Rows from block 4 of a small CTC audio transcriber, named by matrix and row number. Rows with one number belong to one neuron. Each number is 50 + 15 x the weight over its row's rms, rounded and kept within 0 to 99. All counts start at 0. After the name is the row's rms in percent of the matrix's.
After each neuron's rows are labels from the 100 clips, of 14976, where the neuron reaches its largest size: "peak on" is the class under the peak. Only what is clearly more common there than usual is listed. The data: short made-up English sentences, spoken by a formant synthesiser in many voices. In brackets: how many of the 100.
# u: gMLP up (value half) (model.blocks.4.mixer.u.weight, 256x192), inputs 0-191
# v: gMLP up (gate half) (model.blocks.4.mixer.v.weight, 256x192), inputs 0-191
# out: gMLP down (model.blocks.4.mixer.out.weight, 192x256, transposed), outputs 0-191

u.87 091:42 53 20 61 37 61 50 28 27 60 57 55 39 49 49 77 44 71 37 59 42 49 39 32 46 69 55 59 41 92 44 38 54 40 36 72 56 62 23 27 49 31 44 37 53 34 31 42 27 71 18 79 86 32 66 62 62 70 70 38 36 49 56 42 57 78 64 61 59 37 82 47 45 62 35 63 56 70 49 71 49 44 23 52 42 47 37 48 41 34 32 37 40 30 22 51 50 62 83 53 67 33 49 10 22 44 60 48 41 57 48 38 58 57 38 25 65 56 68 34 55 52 27 28 44 58 63 67 48 36 60 43 45 37 49 39 61 26 37 47 63 43 41 61 37 71 46 46 50 28 68 78 80 49 68 54 58 57 66 44 66 48 60 36 55 51 31 47 09 50 53 32 40 54 56 29 40 35 61 53 49 41 51 28 44 43 69 47 68 62 41 45
v.87 096:60 59 46 29 30 56 32 42 57 50 57 43 56 17 52 66 70 65 28 39 69 59 52 57 76 49 57 60 33 46 65 48 56 35 52 62 52 64 57 63 79 44 01 42 62 65 23 62 48 35 53 38 51 70 39 41 49 47 47 59 18 29 28 28 48 43 33 56 70 53 34 58 39 00 39 48 41 55 32 47 35 46 35 58 46 59 74 41 64 51 52 54 75 63 51 41 39 56 55 52 29 45 49 34 41 78 42 37 37 38 31 66 24 39 45 62 52 21 32 32 46 14 80 35 49 75 51 39 40 47 37 70 52 44 71 35 47 32 37 30 62 24 54 59 32 33 59 70 59 44 55 51 27 46 50 39 45 37 43 31 59 17 72 49 56 48 62 56 42 34 15 36 50 37 46 37 45 61 48 57 44 54 50 50 46 45 64 32 10 43 39 36
out.87 092:87 53 58 49 53 44 33 33 47 61 65 58 53 55 57 43 33 60 67 43 60 54 77 73 33 51 76 90 55 43 66 30 62 66 46 59 81 47 52 39 56 31 79 57 63 81 70 60 39 64 58 37 39 39 74 59 42 42 44 36 56 35 48 59 61 27 30 56 40 29 53 67 49 51 63 58 43 55 37 57 42 65 41 46 51 37 54 61 41 35 54 60 48 33 43 52 15 40 55 45 49 52 37 57 66 41 67 30 80 74 50 49 43 53 63 68 29 40 62 68 76 41 59 50 61 50 19 31 77 55 64 59 43 54 70 78 54 63 39 51 92 43 46 39 37 47 18 64 35 65 37 50 30 12 37 13 41 39 38 72 54 76 25 52 44 53 39 69 54 50 54 84 57 58 46 56 71 59 54 64 53 58 31 58 43 73 45 46 37 60 44 71
peak on: silence (95)

u.222 101:37 34 48 63 42 54 60 21 37 42 50 50 46 32 40 47 28 45 51 57 54 58 31 51 58 40 21 36 40 67 40 46 18 61 65 52 46 32 56 51 66 64 53 67 48 47 76 20 37 71 65 51 77 56 66 28 76 55 39 57 35 41 57 57 64 37 57 46 43 41 45 32 41 44 66 29 06 38 68 51 31 34 71 60 45 55 33 14 64 48 37 63 59 48 50 57 62 61 61 69 60 14 60 59 53 33 61 56 51 78 47 60 60 26 13 49 58 43 39 46 62 37 23 60 47 49 29 48 56 18 55 55 75 40 29 27 34 28 67 69 52 16 49 64 43 47 33 58 55 42 56 56 32 43 63 41 54 71 32 11 41 56 78 27 38 51 62 40 39 62 44 30 36 55 75 43 49 59 53 25 44 39 52 67 58 30 69 42 71 54 46 30
v.222 091:64 33 42 15 25 65 64 41 48 41 56 56 48 72 43 67 35 54 44 71 38 42 36 58 67 79 66 55 48 48 35 45 60 60 69 36 39 62 48 61 46 55 40 45 34 42 46 32 45 57 63 39 54 39 36 28 15 51 72 30 30 79 32 52 57 74 31 58 30 41 44 54 20 58 41 38 65 53 45 34 40 44 80 37 49 52 66 36 54 45 48 60 68 42 28 59 65 70 28 47 53 53 58 44 63 50 35 38 50 44 39 72 49 58 63 63 49 69 34 57 33 41 72 61 33 44 93 49 61 59 62 21 58 47 57 00 49 35 61 51 39 25 42 52 34 58 35 62 66 47 39 41 55 39 22 67 38 50 39 36 62 34 83 68 77 34 58 64 33 64 28 61 47 17 52 34 34 50 46 32 69 57 59 32 50 40 68 27 33 41 77 58
out.222 103:31 55 48 45 52 62 50 60 40 58 62 36 57 35 65 27 25 28 29 55 48 49 55 51 44 52 70 50 56 67 38 66 63 15 40 60 69 43 38 48 25 25 49 64 54 55 29 39 53 02 40 50 33 65 42 86 49 52 52 55 61 45 52 18 35 64 73 28 69 56 64 76 60 51 50 51 62 27 27 69 56 33 53 59 39 63 51 56 37 65 50 21 46 63 54 69 36 38 16 67 44 50 57 26 41 46 66 50 43 54 73 45 71 32 54 53 39 40 82 31 50 68 40 66 43 40 44 43 45 26 58 40 42 63 54 57 33 54 24 53 52 71 52 85 77 64 60 52 50 81 49 37 69 65 53 55 42 38 52 84 59 51 64 53 38 57 26 16 36 66 55 62 42 48 63 56 43 58 37 63 47 35 13 51 56 57 31 50 58 63 40 80
peak on: silence (100)

u.169 110:48 68 17 77 29 66 58 61 57 54 59 64 74 53 46 35 61 61 62 77 48 77 36 68 22 62 47 55 66 63 67 65 41 35 51 56 46 49 35 45 43 36 62 52 78 48 62 44 50 54 23 28 60 69 50 58 34 72 48 42 50 60 50 30 48 62 45 63 28 42 50 33 52 55 54 53 44 18 38 40 27 40 25 43 57 43 68 81 29 59 46 40 54 52 47 29 55 71 40 41 41 42 48 53 47 54 65 15 54 34 68 50 56 51 18 54 65 40 41 50 26 49 41 69 31 44 61 63 46 38 72 81 74 36 58 53 33 66 53 54 49 55 46 38 43 37 61 66 61 61 22 63 56 56 52 17 50 61 50 53 16 72 30 46 10 26 33 28 16 32 76 39 34 34 50 52 41 59 21 46 57 62 62 42 53 31 32 56 28 59 45 28
v.169 123:26 56 36 41 58 53 74 58 38 38 63 52 50 78 37 31 48 30 30 41 24 55 34 46 39 49 34 46 27 95 44 46 44 24 54 40 79 65 43 77 50 33 25 57 49 85 46 15 41 66 42 61 67 62 47 55 41 71 50 58 35 54 65 47 35 65 64 49 62 51 63 70 29 69 59 59 29 24 46 34 48 66 59 00 62 24 31 61 62 46 11 58 57 43 47 40 22 56 28 43 54 29 50 54 45 53 37 32 32 60 48 30 68 58 58 85 30 49 41 59 52 45 69 45 26 75 73 55 49 68 46 14 62 44 66 45 40 43 30 48 60 58 52 36 48 63 57 39 45 35 47 62 52 37 45 63 35 54 47 30 53 50 56 46 35 49 35 33 48 39 58 30 42 38 53 62 38 40 54 53 82 50 50 40 55 54 34 37 66 42 31 48
out.169 110:46 57 89 04 67 37 58 50 60 62 38 49 31 46 66 52 68 45 47 45 49 49 59 39 73 49 36 46 14 34 76 45 52 42 63 55 51 48 37 92 68 43 47 69 36 64 45 79 30 52 49 34 52 44 39 38 84 57 33 65 36 47 67 40 68 58 37 44 67 62 60 63 36 43 49 36 51 44 46 54 69 42 42 65 41 76 62 64 39 38 61 20 42 57 37 70 49 60 50 43 35 60 62 47 26 26 39 34 15 67 28 30 48 57 57 47 26 37 70 76 93 49 49 58 78 42 34 47 38 64 52 45 47 70 52 44 68 72 43 45 50 58 72 40 56 55 54 45 34 29 47 48 46 41 36 60 70 53 53 30 85 42 73 51 59 60 71 21 57 40 17 40 52 87 41 56 52 50 56 46 32 49 41 54 56 53 42 61 43 27 56 49
peak on: silence (97)

u.63 102:33 55 51 67 52 58 54 56 49 40 67 26 57 43 50 66 56 33 48 52 74 44 56 46 54 49 58 62 47 61 46 44 82 00 36 59 42 39 32 77 66 51 66 42 60 39 39 51 40 06 13 61 43 16 37 73 61 65 60 23 73 41 40 18 34 72 48 49 38 41 51 53 70 58 37 65 70 47 43 60 59 25 36 58 43 52 54 47 62 23 38 37 47 40 54 52 51 44 22 49 33 46 35 53 26 44 67 53 68 47 63 59 77 52 32 53 67 51 67 40 44 39 35 22 48 36 28 55 58 28 52 51 48 51 47 46 59 66 74 38 76 81 57 62 43 64 26 63 53 50 39 44 66 65 58 31 63 49 64 41 54 35 58 25 49 57 17 58 08 42 50 43 37 62 45 52 44 44 59 71 48 49 27 45 71 49 75 68 50 65 22 69
v.63 095:47 57 28 44 37 61 70 40 53 46 56 38 33 50 38 55 33 48 64 21 34 50 29 47 65 49 43 52 52 32 28 66 44 44 30 48 35 53 54 45 49 65 46 26 23 67 34 64 74 34 45 51 41 68 54 50 72 66 48 47 55 59 54 42 55 55 63 72 64 59 67 61 82 59 34 29 54 51 55 50 27 47 78 48 48 21 38 73 43 37 69 72 70 49 73 60 49 62 31 36 19 44 32 36 50 06 70 50 89 65 51 82 49 53 51 77 63 51 39 86 56 49 59 39 47 65 62 64 58 40 24 51 40 42 64 33 44 54 35 25 26 51 64 34 44 38 47 50 63 68 57 76 63 47 56 64 35 70 73 33 33 47 46 36 41 46 42 37 34 47 45 42 35 55 73 24 65 82 37 50 43 42 52 60 41 15 82 60 66 44 46 63
out.63 097:84 62 64 39 50 62 46 50 54 64 65 43 49 46 64 50 39 31 23 61 34 71 71 38 60 33 47 40 50 10 74 72 49 64 68 74 48 52 59 43 39 39 52 59 61 61 54 58 27 22 60 67 59 74 52 59 13 61 45 97 67 58 45 67 31 37 59 61 67 54 68 49 88 42 61 44 28 44 56 52 33 65 61 46 29 66 50 48 62 55 64 72 43 41 49 68 60 52 27 44 56 77 54 51 57 42 40 46 43 56 59 41 44 40 33 49 53 29 40 46 23 47 58 61 64 48 79 65 34 48 70 45 57 53 49 62 93 48 33 59 40 33 56 44 38 33 56 54 65 42 32 45 59 40 28 58 42 36 48 64 61 81 55 78 47 53 19 36 52 63 42 75 52 41 48 33 74 51 54 72 47 68 58 34 38 49 01 49 58 40 51 42
peak on: silence (80)

u.121 107:21 35 46 58 58 55 45 62 45 62 39 42 34 47 45 17 41 41 61 39 59 11 52 65 50 50 52 51 40 58 46 44 37 51 35 28 62 51 71 76 40 62 18 54 44 46 52 45 44 40 57 55 36 38 64 45 41 53 24 29 49 51 40 04 39 29 59 71 60 41 36 14 37 49 33 47 29 26 45 42 92 40 61 26 40 68 34 56 40 39 67 60 49 53 52 19 60 55 57 49 43 67 55 51 56 61 72 21 41 52 55 14 65 40 31 49 51 71 51 59 62 57 34 63 42 74 56 82 44 72 25 36 36 48 29 38 44 58 44 35 43 36 49 51 58 43 56 48 71 59 61 44 47 53 66 43 49 52 33 45 34 32 74 53 43 60 36 43 28 47 24 38 30 58 61 16 41 56 32 39 46 50 56 26 56 00 25 46 46 41 29 42
v.121 113:53 30 21 40 62 32 24 34 41 37 57 47 28 30 40 43 58 79 69 48 54 55 61 46 53 25 57 40 49 31 65 55 57 57 52 35 49 55 62 55 36 50 52 69 42 60 45 19 28 63 73 30 70 59 29 71 55 47 43 16 48 61 23 71 13 32 68 57 49 41 40 51 43 47 48 34 44 36 60 42 61 32 72 41 71 68 66 42 49 66 45 49 62 58 43 62 57 44 46 68 78 58 38 46 37 76 44 00 20 54 35 55 55 48 55 54 49 41 64 51 62 61 48 45 60 79 38 52 62 43 31 43 37 22 58 42 49 41 70 00 37 49 45 60 47 35 61 40 30 44 41 30 49 39 64 48 59 31 46 59 81 30 58 21 48 62 48 46 49 24 34 62 42 26 56 94 59 42 55 48 47 57 57 38 63 42 55 56 37 43 29 69
out.121 118:49 41 56 73 63 51 16 43 31 71 73 47 34 51 60 30 40 72 49 62 60 28 56 47 65 45 39 26 38 48 47 31 41 44 64 68 23 73 71 50 53 41 41 55 43 60 70 62 18 65 57 48 33 41 54 37 31 57 45 59 31 63 54 70 54 28 56 57 40 39 46 44 55 48 60 66 42 55 34 42 63 60 41 53 35 49 62 20 33 36 62 84 40 54 42 53 56 49 38 36 56 63 64 69 52 55 52 12 30 49 35 33 43 59 33 58 13 61 48 85 86 22 18 65 28 65 49 73 54 50 49 48 41 52 55 20 73 45 45 44 52 53 46 29 61 43 47 77 38 45 60 25 33 37 35 04 47 45 67 72 71 39 75 55 43 60 52 53 39 55 34 68 33 48 35 47 43 37 46 24 55 61 77 64 66 35 44 44 37 47 55 39
peak on: /l/ (26)

u.236 096:55 46 67 78 79 52 24 63 48 52 41 62 19 55 50 17 50 75 67 56 39 75 18 68 59 32 46 44 49 26 36 42 26 56 39 50 42 45 60 62 52 54 46 25 62 62 86 24 47 27 56 46 34 67 52 37 51 38 51 62 57 47 49 53 55 27 51 36 68 62 24 32 32 55 65 40 30 25 64 38 57 50 55 36 54 56 26 64 76 52 60 46 59 70 41 46 29 57 54 70 43 44 49 75 64 45 39 50 62 62 42 40 42 27 70 76 19 69 32 61 45 44 48 62 44 39 58 53 38 42 40 60 54 77 30 62 46 39 40 63 35 50 21 68 60 44 53 28 48 83 42 36 27 48 39 48 38 68 21 34 22 54 53 65 57 39 68 33 53 51 59 64 72 68 69 62 55 64 39 40 68 43 34 42 67 65 27 29 71 41 72 34
v.236 096:48 52 32 56 63 39 59 52 49 39 65 53 55 52 43 36 41 53 59 59 29 54 44 40 55 58 39 47 58 33 55 65 47 45 72 33 60 70 48 74 41 61 85 64 50 74 78 46 63 36 41 34 52 60 55 40 38 48 58 42 55 65 19 24 35 50 62 39 58 65 59 62 56 78 36 39 63 48 53 18 52 72 67 19 60 44 35 73 42 40 33 31 52 57 50 52 26 53 35 62 66 19 46 50 40 29 30 55 48 64 56 49 42 18 35 50 59 43 50 77 17 41 86 65 59 47 48 37 66 66 29 59 41 89 42 62 68 65 64 52 41 37 43 45 43 41 84 52 33 54 54 28 31 27 55 54 36 49 21 51 41 61 58 33 20 47 60 23 34 87 86 52 57 38 50 27 45 59 56 55 52 61 39 50 81 65 38 36 60 25 46 36
out.236 098:56 70 45 45 62 26 45 59 64 43 87 48 76 32 44 59 52 66 22 42 45 49 61 62 65 41 36 61 42 45 53 64 29 46 68 46 71 51 29 81 21 85 52 36 49 57 74 44 43 57 44 33 41 23 61 39 59 56 69 31 67 48 42 27 46 53 40 46 35 19 41 56 32 88 48 64 24 49 36 50 54 78 48 72 56 60 49 46 58 53 31 39 38 62 84 42 57 16 39 33 47 48 69 58 63 48 43 76 55 55 59 46 52 46 34 41 40 70 39 41 09 43 47 63 68 78 42 46 81 53 09 36 26 57 44 66 66 36 55 44 39 51 52 78 67 39 57 56 41 28 45 47 62 49 44 43 41 70 64 76 65 35 44 45 36 62 67 36 51 64 52 48 43 20 55 42 53 72 55 44 34 58 39 52 43 43 46 39 46 31 29 25
peak on: /ɪ/ (27)

u.203 098:48 40 38 51 67 57 20 46 31 50 51 45 69 48 37 65 37 52 50 61 73 24 51 29 77 61 43 59 51 77 16 23 60 69 52 67 62 55 47 45 62 61 50 52 73 48 23 54 49 61 27 33 76 64 54 54 72 55 42 81 54 65 59 44 56 73 48 56 53 48 45 36 76 53 28 85 44 34 35 52 34 25 30 69 44 64 58 63 46 50 70 43 35 23 43 53 68 61 45 41 36 61 57 18 56 81 37 32 61 58 38 66 55 52 09 20 71 28 55 38 56 34 34 19 60 54 44 63 25 46 63 39 46 39 54 47 62 60 34 58 65 43 43 43 52 46 63 47 36 52 66 45 60 37 41 81 53 53 60 45 61 39 50 39 51 56 17 39 17 55 64 41 40 74 60 61 62 54 34 69 60 58 52 65 83 39 49 73 77 62 57 60
v.203 101:56 63 59 29 25 79 56 49 59 61 47 49 55 54 46 64 30 09 74 25 60 74 63 47 79 45 48 47 48 55 43 63 58 32 46 41 58 57 63 56 41 47 51 55 70 75 33 31 62 37 44 60 58 46 51 57 56 34 63 34 44 54 20 39 44 51 66 48 82 56 73 28 49 57 26 62 50 21 50 56 46 48 60 19 29 80 54 65 47 55 75 38 69 49 29 19 55 36 07 61 36 70 55 37 32 37 45 48 67 22 47 50 56 50 53 61 56 54 42 55 70 20 59 26 44 55 47 33 46 47 66 59 61 85 53 59 16 46 49 29 50 49 54 37 48 37 74 62 87 48 56 62 49 52 67 40 32 40 30 56 44 44 62 81 32 34 54 28 35 53 38 53 44 54 41 38 48 57 45 35 83 35 44 51 74 60 70 32 39 58 68 35
out.203 092:70 52 52 62 87 47 45 40 55 65 59 12 61 51 60 46 61 19 27 37 34 58 62 69 56 20 52 16 77 64 66 53 69 43 31 57 43 63 62 48 55 77 80 44 55 37 49 47 79 44 61 59 43 32 52 81 43 54 52 59 58 51 29 40 67 47 48 55 15 41 47 41 44 74 60 50 65 68 53 58 57 76 64 29 60 36 46 52 50 47 15 75 45 71 82 66 27 21 35 44 48 52 49 60 60 15 67 63 53 37 58 68 46 37 58 58 63 99 41 44 63 68 29 39 63 31 54 56 53 88 63 46 49 53 49 48 58 41 33 68 37 37 47 50 48 55 54 61 47 69 45 53 45 37 66 50 39 43 57 72 33 83 47 41 59 45 56 55 55 43 58 49 63 53 55 25 41 35 59 67 30 63 58 49 26 75 53 41 59 42 40 55
peak on: silence (72)

u.66 095:49 66 29 75 55 49 22 67 58 46 57 36 38 27 52 35 58 41 68 46 60 52 50 19 63 57 40 57 37 68 41 36 69 55 68 39 46 53 41 49 49 70 45 57 79 33 42 39 50 58 59 30 28 30 70 48 59 58 55 54 25 45 35 47 30 43 64 57 70 57 78 43 55 61 46 58 74 53 65 56 52 47 59 59 42 58 64 41 89 73 31 27 48 38 51 66 62 49 57 56 64 67 53 28 46 74 44 74 62 47 58 47 46 57 50 52 56 56 66 23 40 58 34 27 57 30 94 77 56 59 45 65 56 61 58 52 73 08 58 34 72 77 65 45 62 65 36 47 71 44 64 63 77 38 67 61 46 16 56 78 70 38 61 35 40 38 43 32 39 42 88 21 46 57 64 35 70 33 61 48 59 61 42 61 42 56 67 25 53 61 58 47
v.66 098:43 53 67 72 78 42 26 44 70 50 37 59 36 56 47 37 52 29 76 29 52 42 44 41 43 47 68 42 70 51 38 50 63 48 57 48 60 34 56 58 73 28 21 60 45 48 49 66 53 36 38 06 47 47 78 69 54 52 55 36 71 51 23 56 43 44 56 54 39 54 45 56 66 46 50 56 64 27 22 50 20 19 56 48 58 30 53 72 91 70 57 85 55 75 44 39 54 66 52 51 57 42 31 24 44 32 76 34 52 38 49 46 50 39 46 70 58 38 56 51 44 61 52 56 59 43 68 79 39 49 47 67 37 40 70 29 39 44 17 28 29 37 64 39 72 54 78 61 60 39 50 27 57 38 53 70 59 57 62 42 41 57 63 45 40 47 45 66 30 43 31 46 56 19 70 55 49 77 41 38 64 42 69 55 69 17 55 36 53 69 18 49
out.66 085:70 74 56 28 55 41 58 58 37 35 75 49 41 40 48 40 67 38 65 64 47 76 58 63 36 36 53 41 63 32 54 59 72 29 23 31 58 62 54 60 43 56 68 73 49 50 73 39 76 38 35 54 22 62 53 37 30 40 34 39 51 33 54 67 42 30 49 49 38 44 37 64 65 55 58 48 52 54 51 50 44 48 43 45 57 46 68 61 15 49 76 75 82 46 33 24 60 76 71 46 44 55 62 67 77 57 71 56 56 43 32 30 52 55 65 45 35 64 17 60 54 40 29 56 36 99 50 36 71 49 58 67 64 51 50 68 60 61 52 24 48 24 72 61 47 45 71 60 47 37 53 83 41 59 10 33 56 56 54 49 51 44 27 66 37 42 42 39 47 29 31 51 37 33 36 37 44 79 29 40 37 48 49 67 58 61 57 73 38 43 52 58
peak on: /n/ (29)

u.177 092:41 64 54 37 52 52 48 47 38 46 40 50 65 40 67 45 41 34 49 46 45 63 53 60 64 53 46 54 49 64 66 56 44 50 48 44 41 52 65 62 29 48 54 48 31 53 49 26 61 21 51 55 84 66 32 26 36 27 80 74 63 54 28 41 53 51 36 68 60 39 71 45 77 59 63 49 44 30 68 62 71 65 55 26 60 54 79 36 45 38 28 46 35 78 49 41 67 40 64 38 81 86 33 56 78 43 38 43 47 50 57 45 77 33 37 90 74 36 69 33 53 52 18 11 55 63 49 50 63 42 78 28 65 45 37 56 59 41 35 30 38 41 38 62 48 15 61 79 56 50 51 79 64 77 60 68 48 30 65 55 60 52 42 36 43 42 60 58 68 65 64 59 56 66 20 59 48 46 58 48 46 62 39 62 27 51 79 63 58 47 41 28
v.177 091:58 30 56 75 23 80 60 23 32 62 39 53 19 50 46 40 48 52 55 48 86 42 69 49 69 71 78 48 49 73 51 40 65 47 23 29 53 71 58 30 56 43 37 55 37 76 57 43 69 54 51 44 45 45 52 24 33 48 30 27 49 46 40 38 63 71 63 54 49 41 46 36 42 47 30 50 38 40 55 58 70 26 58 52 49 69 54 43 46 43 59 48 54 54 77 42 28 55 44 71 38 66 46 18 57 73 44 39 50 51 72 29 35 69 48 37 50 53 65 37 98 70 68 51 66 59 67 52 45 16 57 63 21 62 44 55 29 53 35 36 34 62 53 62 56 40 79 17 32 63 49 51 70 45 39 57 46 38 53 57 50 17 49 61 81 34 49 39 53 57 42 53 45 30 55 45 33 56 23 58 33 31 37 29 47 58 80 53 36 43 40 69
out.177 090:48 29 89 44 46 32 59 56 89 55 58 71 52 35 59 45 36 80 39 49 89 40 63 21 64 87 56 38 60 53 57 34 34 64 43 60 53 32 45 71 41 36 70 43 53 60 49 79 43 37 95 36 64 57 41 64 59 45 54 60 66 46 60 46 60 74 62 30 54 39 46 37 62 53 68 80 37 51 60 34 67 69 58 62 47 71 59 70 35 72 59 59 50 22 75 38 65 66 50 56 38 52 55 44 41 38 53 71 67 68 50 47 66 83 46 64 43 48 54 38 39 40 52 68 45 39 30 33 73 50 61 43 37 34 57 46 71 51 60 58 32 18 81 53 34 45 51 88 53 28 45 58 34 56 30 45 39 44 47 59 58 44 39 17 31 63 63 41 26 53 50 70 53 59 27 38 32 51 49 61 53 45 40 51 40 34 64 55 60 68 55 43
peak on: silence (80)

u.13 090:60 50 44 38 08 66 48 32 64 38 61 52 62 28 49 59 55 69 50 43 79 66 28 49 56 57 70 66 55 75 69 75 57 56 55 48 51 57 33 35 28 39 30 43 44 25 33 53 27 39 56 56 64 53 59 60 55 48 81 48 47 38 44 35 21 66 65 48 50 39 80 70 60 63 26 66 83 67 50 75 42 39 34 44 59 74 81 54 54 20 16 58 39 55 24 45 48 44 82 61 51 53 65 29 36 40 77 51 64 42 63 46 37 62 57 56 51 75 56 24 46 53 28 28 61 43 72 44 65 49 45 55 57 58 52 60 32 50 54 29 62 62 42 54 36 69 59 83 58 36 62 46 50 57 74 70 51 36 66 66 66 40 60 58 79 31 53 60 46 61 78 22 52 42 61 34 46 47 55 47 41 47 52 47 49 49 87 39 78 57 46 46
v.13 097:65 49 35 45 44 68 45 57 43 58 58 50 59 58 65 57 53 40 47 59 44 44 30 41 66 61 74 34 00 75 34 34 50 50 58 56 36 66 35 38 73 34 21 70 56 51 43 53 57 39 41 32 84 81 41 40 50 64 64 39 29 48 54 43 43 53 61 56 74 57 74 53 37 43 37 57 74 53 45 62 19 48 53 70 35 50 62 51 54 53 34 42 71 31 46 17 54 64 29 37 32 40 34 35 45 59 50 38 60 57 23 49 13 49 47 32 40 45 44 33 51 22 58 39 61 38 55 34 19 55 51 40 49 55 63 31 65 48 58 54 71 54 74 56 34 41 74 62 56 42 63 34 36 38 49 44 31 63 49 70 45 30 55 51 47 42 42 33 33 10 42 26 26 38 76 44 67 63 15 27 53 60 48 45 47 27 61 46 14 45 68 29
out.13 088:68 54 54 53 70 19 57 48 43 21 56 40 44 66 56 55 29 54 59 40 65 31 60 61 50 50 16 63 49 84 63 11 44 53 49 40 36 51 50 84 24 37 34 72 67 93 65 52 59 53 58 38 40 58 53 39 53 46 31 78 52 48 54 49 34 35 50 40 40 45 46 62 39 69 64 48 39 58 39 63 57 40 50 46 38 40 62 47 26 59 26 45 33 59 41 56 21 66 43 59 64 50 50 50 71 65 57 37 82 56 47 50 40 36 57 57 46 62 75 77 59 44 31 75 30 65 04 43 78 69 52 58 48 38 59 50 62 23 35 49 67 33 24 65 41 59 21 71 65 55 20 58 23 48 46 34 52 53 46 41 26 73 61 37 53 52 20 62 57 72 71 64 42 56 65 56 28 63 45 53 42 52 63 46 71 67 44 49 36 43 60 53
peak on: silence (97)